config = dict(
    arch='unet',
    model='text-conditioned image diffusion model',
    dataset='made-up road signs on poles',
    train_examples=245000,
    image_size=48,
    horizontal_flip=False,
    conditioning='text',
    objective='edm',
    cond_dim=192,
    tokenizer='word',
    vocab_size=55,
    text_encoder_width=192,
    text_encoder_layers=7,
    text_encoder_norm='layernorm',
    text_encoder_norm_position='post',
    text_encoder_activation='geglu',
    text_encoder_mlp_ratio=2,
    text_encoder_head_dim=48,
    text_encoder_fused_qkv=True,
    text_encoder_bias='all',
    text_encoder_qk_norm=False,
    text_encoder_parallel_block=False,
    text_encoder_dropout=0.05,
    text_encoder_inner_norm=False,
    text_encoder_drop_path=0.1,
    text_encoder_positions='rope',
    cond_dropout=0.1,
    norm='layernorm',
    activation='silu',
    padding_mode='reflect',
    pixel_unshuffle=2,
    widths=[64, 64, 128],
    blocks_per_level=2,
    scale_shift_norm=False,
    attention=True,
    upsampling='transposed_conv',
    init='kaiming_normal',
    residual_init='zero_last',
    optimizer='adamw',
    lr=0.0012,
    beta1=0.85,
    beta2=0.999,
    eps=1e-06,
    steps=5900,
    batch_size=64,
    epochs=1.5,
    lr_schedule='cosine_restarts',
    final_lr_fraction=0.01,
    warmup_steps=290,
    weight_decay=0.2,
)
Rows from block 8 of the denoiser, named by matrix and row number. Each number is 500 + 40 x the weight over its row's rms, rounded and kept within 0 to 999. All counts start at 0. Numbers have three digits each. After the name is the row's rms in percent of the matrix's.
# convs0: first 3x3 conv (model.decb.0.0.convs.0.weight, 64x128x3x3), inputs 88-109, a 3x3 kernel for each
convs0.0 092:455503531524475493451457520598508588529508488538588522476462487479433475548550520568528545508510524570544584471476505541557509490526538488489562527488544518526532507563515463471494503508503486463512471509516486517558465547583509481498517461536560517555481472516463497547480521462489560560543571576494479500430500440467539491457461455500469487525491526534573523524551512555450453541507469495487508463489510464468514469566518499567513488543518477485546463564478514483518542554523460543518511555515495487537476508461541514468493494553495510502598579530513519482569509576578623542496483544595546538
convs0.1 088:480494540488484485532465560570460577523467518498514529521549607527465548522494465434520513510518502509449471546518485508536531492523438559438486517518483500527514539556530510542546511510540493501461507563461532480500474502510478474492503457503487511448500448455407394393470466550522562415549512506502566478538507548449537513457503457467509451481448423440432392356450469408418395522487487438503516460442526517497427543522454501501471469524488548527504562530504447497493478487487472515496439515510486533452493483496500563442562488532529543539516470471508456468542437552480493516537521512529492468
convs0.2 085:468523581431512509488570495431550578535458527483529535583530624496620519526576479538534567593480569536528470508471488491513468503527462514503501574459454503502512512472498441535499459496518512459468529558515438505490462523520490487522568540473472499487477421525538519481500442488491483512508575509523540455511570500480428535454525418512512477474469528448450455521505519442407454462452436512477533461427401553540502531448557498496517501441532483529474516530509493465507478508505520475472462501466505529490530453529566523506525538452493512520502521517464521548500598558530403429475470546458553530
convs0.3 085:489524489463456470478490442546531592509526528510537569492478571512558457500546524506584520478523562484567517478552488502483536493498476568531552540493509521484502445558510473504567439502528512540525510540469518545501480458473521509438500495483467550460486480495461478477476497466434498561459565521482486479518495520510461515454495477496536510456507494453482503475429475472506483527524539488483513497467525509514422524487458511531442556473506463497441598541459456472501537459493468512450489490533486523507500525519476488449460485458528468517514551525497565573484474533535539476525483505480505527
convs0.4 077:472519507488421492458507513435508531539461491499526479458444442481454490466452484578591519630636534555538539531536476520502419490519519531508529557497475557500435482551437551507542473529427481526542520528529524548505516504498526513557476530503487496503492518587492503468538535483519450406499464451468419473472525519488502464471543426465445468446449468469502532476548515529481431510435449452450429446440519526505442554499440574528528522477504446514483502510566523539520545535542513503562531475553497500462519471526478477444491513430473484505453518468534521434523502440485416456481446483484438546
convs0.5 200:444465447467428439458426436516481473488490471493473460486489487509497488486481478501469513507492500481486515450477475450482465469460459502496485500497481497499488542514517518507518527503515474468505463464499485491503481482479496467483491484465497501538509528513523513538478482487493519503495504485503481469485474453458470463464479450511465478480497484546515493529539540549516526489514530513517531503533527476468477473462482474463462495511514473499486503469490443411450420393435443449454449472454436450455419406461509471516487502502494504508513513528510527521546512515504514504506537531517513505
convs0.6 082:490420465458475432529480479597547561522548595496521521518500538514553518525500529498491475503425521475463491484495489526506556482513528505565548473536548509545508504550423500525553509536487517469444505512512501470475493492555537529493524505516454426434433426480450451503576484539529512540506504512499494513528514544452558569466467537515527488499500473470440541518456577498509506507483508493418452447486425485505519535460479485498517563546500520529543476505544472414417446411420418445476577559522574590502591546507491559461500502484449522464472559472500488528540513529520551522587517434537541487
convs0.7 115:420467445488429471459449503501479441506493461522486425485453469489482414485439465510505492462474499480460571506497517481476498543529500458477440471460465450467512489503526533520483538513516504472481477501489474525497467457504487489492503474460550568541517572518569557544496499480465503503467459483495421480507446458486425453479443459488394475464464398569545504562515549561553558494542555472513523473516486487456505460482491510494551521472513461526503458503474499452500482476490460463465447472440480445408445422441502505530507535532476494529491447489486471445498476460459487451449442462470453470
convs0.8 083:509513550511503516521510513412432498449440446521480397482613569440444472550552491531503434534532403383438431490528524461514518478487500510497534501509493577527532454571468473492543469486470457466528487517488506439512495501503451471528512452462507530460486477446433415436457504501521514460556565440476505521578505445498512449533494516600562502544532572504497480462411449471483410514521474485448501456505493509519504518484488487546507438511499481492516520528505520518483500508545506485513557490571496511514453499463519498532475572482526571544490477475444481480515482456483436487424465481456461437
convs0.9 100:472507562520528536549563465475439562447499543480491526473526532445478568440483431517484424544514399510512443557541600529549516547488533508536536505505520511522517503499453485543481474482479510480483464466475488468438497452541512506551503510457488535469524523527480528476512500464503497475520482464514551504580489521533560503535485425575481484559482472480509448519500496468542538483527518424507516464525508540490509510516497485505530460485561495523513503563498564535552571516593567563573495516485549520540499528561487456434492529450547491428505489537518494494461454391457514520514522491472459397
convs0.10 098:498461478468500445501500511521430454555469542521423510577511508534479545496464496519573588530564529520515489503500502480545476551514518539443461495490460515539507508557525520559577471499503554526546506603491505525505539498541503468517487465584506514515510543553507557498473506553500447401500474505433517474485497501482506499475560574503584455507519467510524504470489567494426472507519490513476492438473437529519463486522523526519543526498458511549480439500534522536513480515487555485549526483549585472426587530518490551492428557500511519479479438483463429479491484536501443535470435481478501498
convs0.11 071:535476516529577531485511500504577494434530478534492513505576474441522445445496453540501550529530491569553581434495488495504476502555562422503557456551508551503495478490547429461528495505510412482492492530531604444476441497568479488573484518547498520462513511516532482498554529470554439480502454500523471537504487515530539528489464468402397411450472480499475552507452496490444482490411513464443428433420431501471517481545493570491548517498485480517502491508471489556478451530527467518459537450495506458491450476506422450427520476437486511411473463545507523468490507521486395568449481441454501517
convs0.12 085:538481537499523478474539505509528577513501563539567448486447533538483534536481476500493526507464475527520486496528571582525543509495545506522505545492506538486474571534566556567537517498464496442441470498508504546507483492544476521515462505510557504474501555425495528489506493467534543525591521448456445507453484458478469536546547493557547451478477490471517503514504563554510518571542518507541445442525525457493424501466415456476467539567521504488591526546559558524470493524471511483484466522456455479502483479567461480525481522452491450440428480527438451442495478452538589605420543589560473491
convs0.13 087:457525479491534527506489464573461515495495458510528446420498503515482534492525456485490499519510496462479501476536514486516485502542493571435548529503534484491591462481488475465566421466521506481472476479533504474527510513545494469442534527501499524512523558497479440468532486548525539558510517492549534471520493499520487524399471400532488419373439453398482487476474445437444500459542492462532499484477511518507486499488499489492479461538492487461476505464446463467480430526510531469504484448491468515517466500561501569536415530541460505491549485541505595576491633530469485420531533458546513503
convs0.14 093:490495523467437492472462498544506475499546492501582500531500487551550529545529514502521575492499518505505485537498492518533486520469494513482484463570558507460489550578556544504516579544508464498505542528482518475486520519490524496471531486513538507500502520539534471488534594508552542533526587549478474467477418474478505501527578541554544530573527517449451477479519501483491496441494457411465452472430439519479500526506536535520544491482550454506465498529474509488508474473491496469483456463461456419440465455444520539538488553495496518531533552593484525563522547544523524510531560495556538512
convs0.15 115:444540544475527483545507475559489586540459493528566532461384564495508545520525504532495556561487570537547503532465497600520527491536531502508540526517545468455518585486528516469548456461517523521487548497485503499478483544488469467500497512519543460541500477557484488516504456493481426548470499523522487465518521493436484509451484423509493541434424506501521475454453419446457456464537524460515471494537454473519516510486515508535534471527534532490556566524535472558475503526448548594506532500465574539450528498528547519531482504530489455520588458529512352572490483579555542568519499610569540615
convs0.16 075:538564499571532493496504575470423470542490492532491492485480393486445514484433466488475452464502437504461514534546520467534554449532475478524510502465478488572431525515504517534511527475519456521500522454489526496447441468467486533419504483472469510528529533527533504525515495521479478517490536488520529459579540478513531549558539504491431483523477491487517529577491520526462516493544540539483493543573497492460537444413545449454466506465495476423489457482457421501510479507518481464501581626591561569531609590525548482547434559439477536508493608539501492527535536442503540495493510460442477472
convs0.17 096:497580519516476523490523528564558512552575587586585526505472531563515554545565532438447429455485480455466464441468390398406478444455400496510538524517524524473469555591546573533606575540549489493487538484541513511511445532510565481519543542485458473502514472482450522521464484540473506446511492479489454466494455459508511437501475521442469487457491487446460481467493482472467519472476521535517508572505524506473489463477469468515500602542518572532537565561539410340401381424420390403426450446456472484425441421446501507518509504496502479501505451455467471458505454536483470498512481469462486517
convs0.18 086:485502455570513486483456512518504448476442543540539476456507442435487533485438535501575479503552473546493469581578566549554569518607461470482478479476501495481481499524503525486481509477464530486533493499481529450481542487520482500567477499471490482488548534534514492483435470490511468490481446485548460570548561573557598609499487475433456428511495466546562514537461551571584507475415465483448449456433463575485433543477522540462472546505489558492513515524549567571515511567503516575565525470505476544548565592554528474493536485509454414464440466448456427480518501482413414476479456510459444446
convs0.19 084:440487433510456529462481512499627610504557542531557595523536503539497525494477524529552582516508546532553578459521513547473489550568527512486577593564496606532461515513515461515484539509502490501470507550500478480502562492446490512555471475500474565517454487550455453486492501570412480526547509556462448451492422452450491460482436477470474406492529412538429452478533519475504434478435526495431501511501467446456462419483498523547452437565569537498441511526492467415441457415463522481498517529536508486504503483568490520497444456502495490518533519544483449486493507568540561535474524533514542512
convs0.20 090:538470533495461471513510550503466492454480527565585508527502522520491489531503467512485516528519479493524477430439502474462444450504443586554529517506538529502518542461444462567495458477444475505457490440498501475478567480572468476486488538472466444512511450457454499486519480619485439562506524502492523457525579465482517474482499497506514495517534460476502447467459428483477446518547520557576516594523551501539473443456485511460514431550560518564454535476524498472431452489487473463442500517511520433445449448447480536516542544503535500556520424601449477573481546542580533622538475597547669534
convs0.21 077:515492538538538493473511507415566570484483560508574527465474503477531515452441464505477589458510494523481509510485518416445489456443573471544539502427521515455451563544424532523494514474427478472501497431534501513494556511488529530490470481479413481495466477448503540478512520523497492493541437450487499512519467542504481527500477465404481520449511468455508459501509498465469481526427414514442443504498453512476502514516510452480450512488463616463499463458506527465448489526483503451485446487541532495492561467515489477464425479516557456454531522568529459503553431523489436495520495423505478523
convs0.22 084:553485514500454546515521499497474406556510457436463430471491427514457464455477493409509482484461501440452511548501561549581561499539504428460503523479518546514520448409488463454440441464479501500515528513487516519481508510499473498533486500501507490516494453541468549525517495443497540532466488500494546520544510455557494448577571563569506520521500555546520529530553482552533547491487545472521526527513517497545540526546539489534578484563439483487477481473467524487503551501484478484479549500531510535531541498546540515542529517518533508558508471460505513496498444425437528510484489538492450447
convs0.23 092:496518513520596509557544517477485482439443451485432421527521554517523502519416510455450483452387484452494457556553495523506529544496490499449489533508492555503459466457504471434498416474514455460469514485516447481489491500448495501456433508458482513487561503465523517501514538483455464514482443515564552596550566580556527522535528499542520548582520557463499517494535489501474533514505558443445523522466455492534482489523591486587528515548510524525478460520565549546532600633546573577539569509540486543500579552537514477475438485447524472513471461492499421464487396466514520530518498434532491506
convs0.24 094:508455515496509453524525457467477530424429524450505528502527562501524501480551533469534477512565565538577511554536581577565529583570526517516510452507466513460436515526572533503477518587542488528511502539544484539469514459477518474501549491465527596575543534516570608525469465481506510470515447472434503522459509479516448511522506481504564476520506463516475550506549503512503522495444406565491475470450458522501457523506504507493495480440460551498525491499460497549554561563571549540546531553460464537492516576478474493471470500481492502488506453552430466422520504453406515458462467394434395378
convs0.25 089:487539549492519487496531543503540485495567513473499521505514482554507447527451512548486541496517538589545572548527506513506525518464500449517506485544435511508484529446512519451448514491525509500577496493527569502494512460523501537503529454442521548477471488510526457574472477514528468510463495550448504450461516543468507471419509598477548599484524532540516595500536575542562541480581575531514562537560503521520525511506467490465499544463489497475459505471510513532559582550584515492484527505525521540597532468521531436469524488512486482529533443538486444491505460414498493508525467507477506544
convs0.26 078:466522511543527581536524467427463459470454449512451475485543535441468483484527463460435482441490508464437473533494490515495505446489567476499421436554511536506481491477461456472463462476493474447494478490494450512516480500488529485541471485482485544496509486603553589489534515493504501512503477576532548505570463488553547550577505556549565496530525524484481495521500542525504561550540564525472544511582502514545525541479508540553519497447495533396422483482418490531533575535559466473545556503532432518473555481526490464488487535454494471492471559506461480484468508523444496509467482483508493474
convs0.27 087:484466488462503490433428458485536598484429563527504514525504591549491516496531464558474484514483522531507505492528458526504521478501520499472526500529516472508487422390487436417450432460476479538486469492452481446440441497494477443452451519500454516487508485529562509495455459530491548530505521490495526544478534515521550544510575532552633588551602561482488483514490509507568525544497510511544487485556492533534483529526446487493529478430444473438461473407450512494505484504546478505504513468485540518565543549487452546519461476521480478516560536507533581574541527483461485521493500506504516506
convs0.28 090:502512473460533501509549527541511561492581569461564645532483514505494519485528441526557542502560489524589450570583521510564542519517481553557536530461513560527556615513532543562461514559482486512585491483512537505421543448530497458523526525596525536506476555490508508426516529399444442433487463485481512504465527503499494482453514397447514519500447539454446435466400456393428457411446455486470466542499443477450460489435503480542513521509486536508494566496557533531493558496509551548541488510476534534567534502506414485539504447473475531481521514453403430452490501486519508398464421455489467459
convs0.29 081:507493486530485461542491564434475402527514444482454431529492444547488442511464486470474478494452497484456489516514465517537538519475506518495566477501499459503482438402443392361433437445488497499501513471522511481500520476521491508469421497434514510515476529458508488513472531485563527516477517514516481551535521481529532546591547564599597585614571550482525533536508541472559488505490487479502506505540413463570549547583526526522536465463454435461473429420429534517555529487534495491539565563509473549461488490506524545511451481508583563549552502495497565574496575501423479454510451489414442444
convs0.30 085:492469556482555569515511508441446437523440428468419460410463443482521432432431473494464526484545513476504530506538447498557482572523574519475487493502469509548550417420511443397465436447449565584499471491583495519496451510484510471519469493508466458496499485477510473470411472436484488479462508468547542549517566509524484504451546474485464505493517453580553566535522547533568526492576577472494570548463569498506491501598482532564518496504445442502451486488505520501491477406467447465455511555547498543505516534558482532545546470492537518513487525444472527511487486503440445458494443445518473437
convs0.31 104:541478438411491515493486484519518414512471458479447465462470466503503499492491566470552445522542492473463448494463441529497463471477468515472539500455473557510531501544518548478511521504541514551472482525516559488454536447492531502504507472530456455447475478467424435444483487466510503513523465509478509516494514505501538480508494500508518549552524423462507476482433457470414452520461452490457388488507519494532539485507532510559530536508489502433434406475513520476494516417473416450448467470504502482474511481431556489553515555500549500501516478472529529544440524526430406423470444485448454518
convs0.32 079:490486468543511411460517511534515625534502518503526527457501494432584501529524425557565578539584551570568545559502519488505500480514542557510581526538497479459431493548549486519515463570487508490557533460534472491501465521498536517514499489554448530614507594537495531517513536486544503451480453557478528513480451540516433465562432428487490411518451559567487518473487516464563549426473457364476519389449424439478524480540545542437545469500542475464547459487473523477522527585552533527542465468474503552532502450514462499520398532492471497526476530544518515503530564554504447521459500520577463473
convs0.33 112:492504495492489535506509538510573481543584521456526537482444427504514521487494476524470506543489502588578540541496445466473545442532519512542583518497518487445505446501448487511437521503494469512546495483515503549487481510497478501500476527515426464440506536470482515496510513491488478469459500564470465534503508521519542518480435490511446467495505481496473484468531513518491499469435504561484477607536512500534509533522537522464492524510529461484506513475523504502477483527463518485533503523526527432470459485475491456487530516466509512506508510496452503485437572554509515505491516539441481552
convs0.34 076:475491530508532414532478519511535534535496551507464414519460449434460468470497413499582544479535604519524603567518534525535486512542518484476519509460511533521501525541611440500462468487467514536547474548563489520509456446518541487563466531492499488508427560483439489500542498438491461479515496525557476558542473535459576548523504435490437400463469494449476496494498512484436500467462444448461503500368470466488513502500529503469529514528518517579536509459578484526504520544458515500513514542456566518522472551473468430462460386544522493527565455474502414454519475452500479527449429484491429474
convs0.35 138:502501478470473483521520481482602519476517551456462520545512491486485514469512514542494532514488536517510508517531487481479481495517507494564502531537517524505484510548433487546517463509526501504597538534517505469494547499467533539517504523521495494477475506540520501472587495401539557452450543518519502487488498487458451526512404476517421477474466455422450499492480471534466472430500577431494560594522514485512481443479493477491477531479504493527517500516544469544564514471540484524484409515500586501459540506471516496485507478521496496506596497361522556421480513503603493480625543474546551557
convs0.36 106:586531517490503470511529535447462478457495549487525468543473512476436518498491532576557548563510567546527625584553532473516491524614487534520536475518492511488508483514523524503585497469547512494479501471485464465507497508507476508520509535519537533584500566527549601589442480492482507456502473494534497457456514510462492414538546556473460441528469485504509505521545531511480479489475527513453521403472427554498501527548460535483507493486479487497519483497499631603602568534555559580543498473520523577526519510438474521460506525501473488549418506489492499476498480509478494523463535507542480513
convs0.37 090:533516568499566530509535494463398366363425383429440491490458505475500498460495530428455514478458467496430493473415468518522484462423498484506494541517505575525519497503483514545430513491513515551538504543515538590492515516522502486470520494530473488424445475404476459475448471531500531524471500489552560555536519520561499531437508435451485493442482487467552505480504456421466438548541528566557528547488580529475519509540508512556501564495551549435546473555507453448486507426406395445448469523516481494505508492538539527530522557558547529544529459492474522508468465542464445435467423458427480529
convs0.38 100:543575562521560476479514505514469500510510476508485488525509539489521465490497551458401488506466526504548543547515590550533541567541593497515502486498466512502505525502508482526495507497580459505518405452451501487526494504488499535459483496478514494513530502501599572548577494477507437460490399469492547527564540506566524535569505592540529503516510519503492550470502501506507498443473446474494485418492433502526502492495475490536469499543513515491549479524492542606540605579569519501568514495489492537532529466466492466444508476517434550513491464441504448512488408466542457441479387456438440450
convs0.39 132:526508452523442486505482524472495518495504524497515527494510540580490509506454492484525478602588534513491494428497464479485494508485513494504537514518494449493518479532498562587542531469415499514514486494518527539475530504496524498506505534497473515496537535548517481480443509469523558512458474425510509547481492509478543498545467485477519561492536526544476502489482531469478517584492486480420427513518461461518489465503473489518457553521478563469506545509505511526505443455517534550594463555497433509515469475504491479519498503478490471482434552558557632625519474473522493537560522563542491546
convs0.40 085:498500503566447486529440519495551506496505509520555455461572518505591568530552509504510486539556554443516505437426459437457407376481452476474506572466470529555452507507540513589566501572551488476566535491507498451585475478531485527463516494518462506521428504427458463436560496505523516482499547458492544464521519463471474487590518503518473466557502493461458471430453481452440443514530587478564515472554499548474508500497496433538514500438491512509496516521523493492495442504429496368428479485495514453504508511503578517516512544530542499595498483447515489501466502449574497574496552494497479490
convs0.41 123:474460466524501499487493498476463543456418486589577473487504538515508483517500511509576557530567510530467439519508507501498480457480483549517510513531487524554545484485538496481490551521503517525487475498495493502518512469521495503499486495504494571536526530529563505512491467538491460476493456427489472466485525505431459432555581515579544509424397442466506474490463491517511533426499477460450475530477493513531564533510462509489556448484515475487491503477496522500529503445502479493561601544531474520513409525521512533500481551563498472499513528555466504447514518469406505546451530535541525426
convs0.42 107:522481463465487518489496528561495531528514506453483625569603480483500515460443490525537554506529537531513444473497529440565462539563509567497476543497524486527489493489502521525524463469420509528550564510416496493439495468498518519521458494544520486480496492509515509467450471540527455505488461454486524557488445549515506468441441516477494450502553368534458465485490486437432483476483485498452496503492599545565472556538522495436531495501472503491497485456537495494516462466529534551503498490535462509492550505542476468540502529492489500471496463480531552557532523524483453411534522467440581535
convs0.43 118:506524502489499472523488488473527577496567584487515585493451500497459547489468519574487461610483482587520498557495481520504491506457509478523488412565527493517512521532421563499380544536458494525521495467465526501492478538524504522507498562514544456465519476481554511504545471498537523480461527504477527445544469440457480494500459483478491508481561543476545592482580585518516552452499546435478563482505514481443493527490479496507492463449479519460490533474472510510543524532525527570525424493491516507477499467506473459512471460477522443510588577394528566454491543436522563568535537548496515551
convs0.44 081:522496534498515473440497495499514543520554482563479548429544519535513503504441516503506576535524596471518525443497517464503538510489507492503535496553529496518515543501464521529595506518491491476559478500493510489492483491494535518505480501503494507517514494461486454512531498497526488470438461420496451561521503529424515610511505535448464490417419440502474480522485509467504482502498460435468403510504518452483484452508557502495542517483456529512484583481525518526522507538501519510493472469463533518500476564462496424446490527468507493434528500446537522513491415509479472454500551470456390518
convs0.45 078:472511559576464540579459544493452472467456482468493539470530512458549520508486438476503491417491456493470468555539535553516523553562538441451480518516485513463455536448464474500423529451476412461459540480544507506487511524483476537513529574489466533534487471451466491487475503556514485503482432459498518544535534516490469510473554561514530565530494587512458493527510499545500559421408535556457451469472427507578523508548506455539520428537501502455457478551465530520474533540486516489513512506560500512536570590539519527539515519488477461467484500542392500458513492480538513485479495498519484535
convs0.46 085:493486479517582533446541467509489534544521504491525504498514462532470472481495488507535514518542436494472485506501445522473456446467457511534504494490499488453501481503568509558500559582485590550477504507515514495508492484568534499531461478492441534510495494454460505472505471587512456500528522496494502532464451454491480495495501510451473446449501443503436449482468465509520504539503461594592532564560569522531502464457485514477456463550469487524505500487526431481524513507484447484441508437506517475519462455512551458518471456513508503465479521492471545474551511438506553547584520505585581466
convs0.47 115:477511476504475456474518443496488512536524539541524493468511461553495464486420442515510517594528565549468552513485521449440492530492512530600487495528533504535494474455478549544520525408402551526503452535542466475477502497514520506544521509439561521515531538520535515536453517543472554515525468478511474523444462461526455471484487501421398379481470520510555484526525525473512520534444400508478495471516533460545559482500523470467535489495459497477501450503492523523501469475469550522485468451461459535585512566524495462447503498509470475539428477505559558559564509463486524515496557515524491412
convs0.48 081:561534443509512597522536557479495459507459448515474486482512496503497531512447505437488571479471504474533539516532508521526516539531521419556527474493439525541522436441524460520560523535548437523499492473473501530513570530462475475533516511525566503506508525512497523457548524496488464477431443495514447549567521563585558591535533556563476437442566487486399534452475542469440485432440505376447522396426494487484522429486504535478492484504492493502519517546494548570567531538636569580580552580504511504576545534580474528502484484419458503463451448435467489415517519487550438494487396462451442493
convs0.49 122:509516488543487515496517546523473465525489480495488484474468482543560549570503514505484541491418486514484453574565548547568541590567555512503460494548529502538483534482532501485508473506518496488486511490488482463460528514505447479488499494535531515543539504524511535502476495547405474476525484482514538504509506482509518504469525537527519476591545476518507435545543568434476488535551521533528536478471559447486524538545550518501460472543543489561553532504555527510518578540576595540534553496525501505480516522544494501549484485465477535509548470542354380429528589482482510557389418420519521506
convs0.50 079:494511470553526514501532464532549533493511474512520583522495512525500486432529486485535478563507466553581597500498550483517486541449423589530544473514531513504515480493488516463508506552466489528446512554546528515493491554486562492518466501498560563554513476509469465469522547471556465521510465493518488514528511549473481468515431460452458524435455452422501521524468509465498449485497413493487536443445456479542519526499559507474485483479539562500476493515534542512530482550536523478461432506454555488490490483506470459447506482464462504488561560581479486454518562543501518486518495464492434465
convs0.51 094:464471495433517498467475490584553538535544506538445573498492534455463449460492569481561518460479493423495495476508436515465498492434481522520489444534505514538520448562485540478492437440526535454526548498430532534467526473453457490533538517554497560492463475416478400503488505472480487529422479584532529520479475516483462444505511492477540503436475482457530571457426421499460468472510637493507563496478484518523487458459495493508525486456465474528477480549538525498464470491563461402453446533546482565500497501466538522519490490532527434505506516377590525473492464545571493461510501536546550549
convs0.52 097:471489455509521480502474499499559508509551511507475500496468482540440449443471433498557525521612547574583519528538507539493535530491506489471438486515495541516571465552480487517492453484496506539520540582510461524461457521466484467488513503530529534483570588513532553529528484524526461444570522501479461472491489492447506460524454476542465466523415433575568531555564556509557513531535495546481488458478518474519528475477501476442419475480492444483504480542491435463459540437498493486526530456547502461512511493571482542470473491465493478488499514492490504444521507530508491489500498444525552549
convs0.53 134:510466512540494526448471439518554527497537498467509491476471471570506537502470501472446482508478465562528546469515527485497523531491477547505532523511486521498504508420379550541451550622548545484496512513527508531519545489466502491466474470525459469481523482501589529552495494522507484454557488523478504501435463478515534511462521532497496508539492509489498506544528494577525527529548501556487501442449410480489479508471483468496516493507521480491477433466487506542540533499525466488496539540537460466482463437425499482482504499501528520502469471512478493478607595593486497505515478467571527458
convs0.54 090:401498399519461443511566473488535537502592512480493507518511464489537523514503488504468490543448537579510468479419485548438488480467502571555575598572478447565456514468450520419448485489428520529517511518500436465500497519509478517495552513460538478490500443525523433509513505510543572517540496515544459518546459480537531515450433508536446438500392496437450418460510488464469462490462472434506447452491538530507517488528524485513574517531499487494490516516508464468481434472522495534523472523473499506509510511484469493489505524516537505519541534589560541559529509536521548488575566545563543578
convs0.55 104:507486509497416482493500523543592606453532552525481530528484524495485486469495525521527544503504586528507532490476550519495518512528494535548491463505543494530499532547497493445558482456488501524498518514527477516571520524501510522496518502503508553536517559525495512528503579590508488566533525559458481512499481460474464458493476453474452452498468506506497480579516552507598502486486475488474495559551521534516498514514483521521490494519543437506474502523505503508519484458549522507521488447503497556526490476516471493507496494476500480510600610578520494520550473442564561535576539527562509457
convs0.56 078:489458495427500502490538514578470470498519557522499544442529500473485572525526557546517504548527525546594553455540506494562499508486529531490547519480530438568595460519440482480498525440509539525568560510546505460502548471554498481528488487470507506471500476523437560553447467545545488484445414513508462435429472440536490487482421444429434396474500489533449429455512535485465449461516464515502462449476496597548502537517531517529573490552461489507546531521503478519477526495481513584488486475529573502567421506492450535465492542536520446523468514484469489481552530499425417423483444478470430457
convs0.57 075:517485483438537457486511490553505597490499537518545571439527524478493447532478512557467471552496469593553534460538512523502518462532502512427530550540510538460461504484532531493513526530492536511512449507507522519481504529514507427495547486476497534543554527494530502564536580524484598499511480479508462461528514505509520499468469436430490452539478542518501461494493462453499532481473458514460457469425510550456517477471480466481489491421541509520542487492545574541514477486527520502501498500546486439578520507492479495505459459499547432502523465515523551542554474463512552508488459551489534549
convs0.58 097:550524515568509564552510565529524538554513572510498530509535527488629505516586516422425473473495470497571488518515549547563521552495536549535579522534507543513489493550533469496499508545534488505496524496493470505437509515509497509486505489527514513473448465481450514432468513501458511446451488523518513499525531562560516518496467490421457508415433534441433488479396478398387439444447432522471470542481424533538555516526529568534493554512489494565534500523465516539547569531514552491491508517545477457558508479571490545512500488464496510465541531531444446508504563502475473454454516449446447437
convs0.59 077:593510532562477541586454483529494563524544626520581517464480498451482514511458489479439557465454485453434505480554493501539513468497567469465509488503544482508498474488460461582465509463545479482469516472542443512445530523510518437529510436536464439493522471468467496484532430484527456488558488504504495519534537593545543551501474503500441510525439487481444480433393477513495490509448552460480509464517508431455548513511497443485412543472532540516530504556575575520526579485456480496474559545601538542466585603541438527465494498480532469502477487459471444496510465482565519537541493481545513475
convs0.60 085:452491514529537538541498476494525483497515471482505466444544528521518453529562500543504556523513507526556487511526477439531467530492539488474450524508487452445534467474528461476414524537479498514485597503533535498529510536516497579484455517521527436491452514466499454513497435534460538521469526563512502467476506494484485486564545528459461538573527524546505490562541550607573520583579514604558577548551611525518552506529494556459516545478492466471527542454522532535523494513544534522559481498476498485542528491533480471444534457443479456452494490512499423521464527493430521415515508460468495482
convs0.61 088:541533505545510579501527505516506466482478504478543522556557542485491508446531516546558513561430546570505547570509489524517538472539539438465511411463461454517487517476513576397440486483547515525518512535484556510513572505511611501533515554494485446515464420489502459553555539551488504433578487558473513550479487529519570481465464572473498548503506493541512502509569568542578533525550482524504498492534489610527514548562516565495509490469478454510493481504506510486531548563623569607567458504476561491513600588532423448505484416492451414473489482495568460451551544537528512438527466479568536526
convs0.62 224:460456454458481449472452440513530516504530527503508492504479486510485504478487483471448492478474482468463488458434442440455444423444435501504496503515499484492474527491497499507508518514516497479484485483471499475476495500469498484476481486464510497500515512520509530497485505504519522493487490483482443468475488472467472475474494488483493467502504470504531530529524521548507510498499511522522512515522516451473455489474505476468473494497507492505509497503491427451445451438448464441450449467449466460439462432458486488501480469504485490511534522552515571543543552540523543547535535537521543517
convs0.63 085:508550514544509537471493529468462431465472457481445439430449449432517466477483499486439451460516487456510439579523531569514516546504490511480494487523496498523507513513450470476466463501479500500487439525518462471550487521546542437492500461546466511544522457485508482481483459487496496487527464459542504524502553507513514492534488508464448512537529542523500474538454448525563554539503467464475431519543522532535420551478495459488538489537490527524473518522478466491480537478504495490498533530547469562570502561518548496526509502514540512473475518465524473493425480393426487520533520520394467453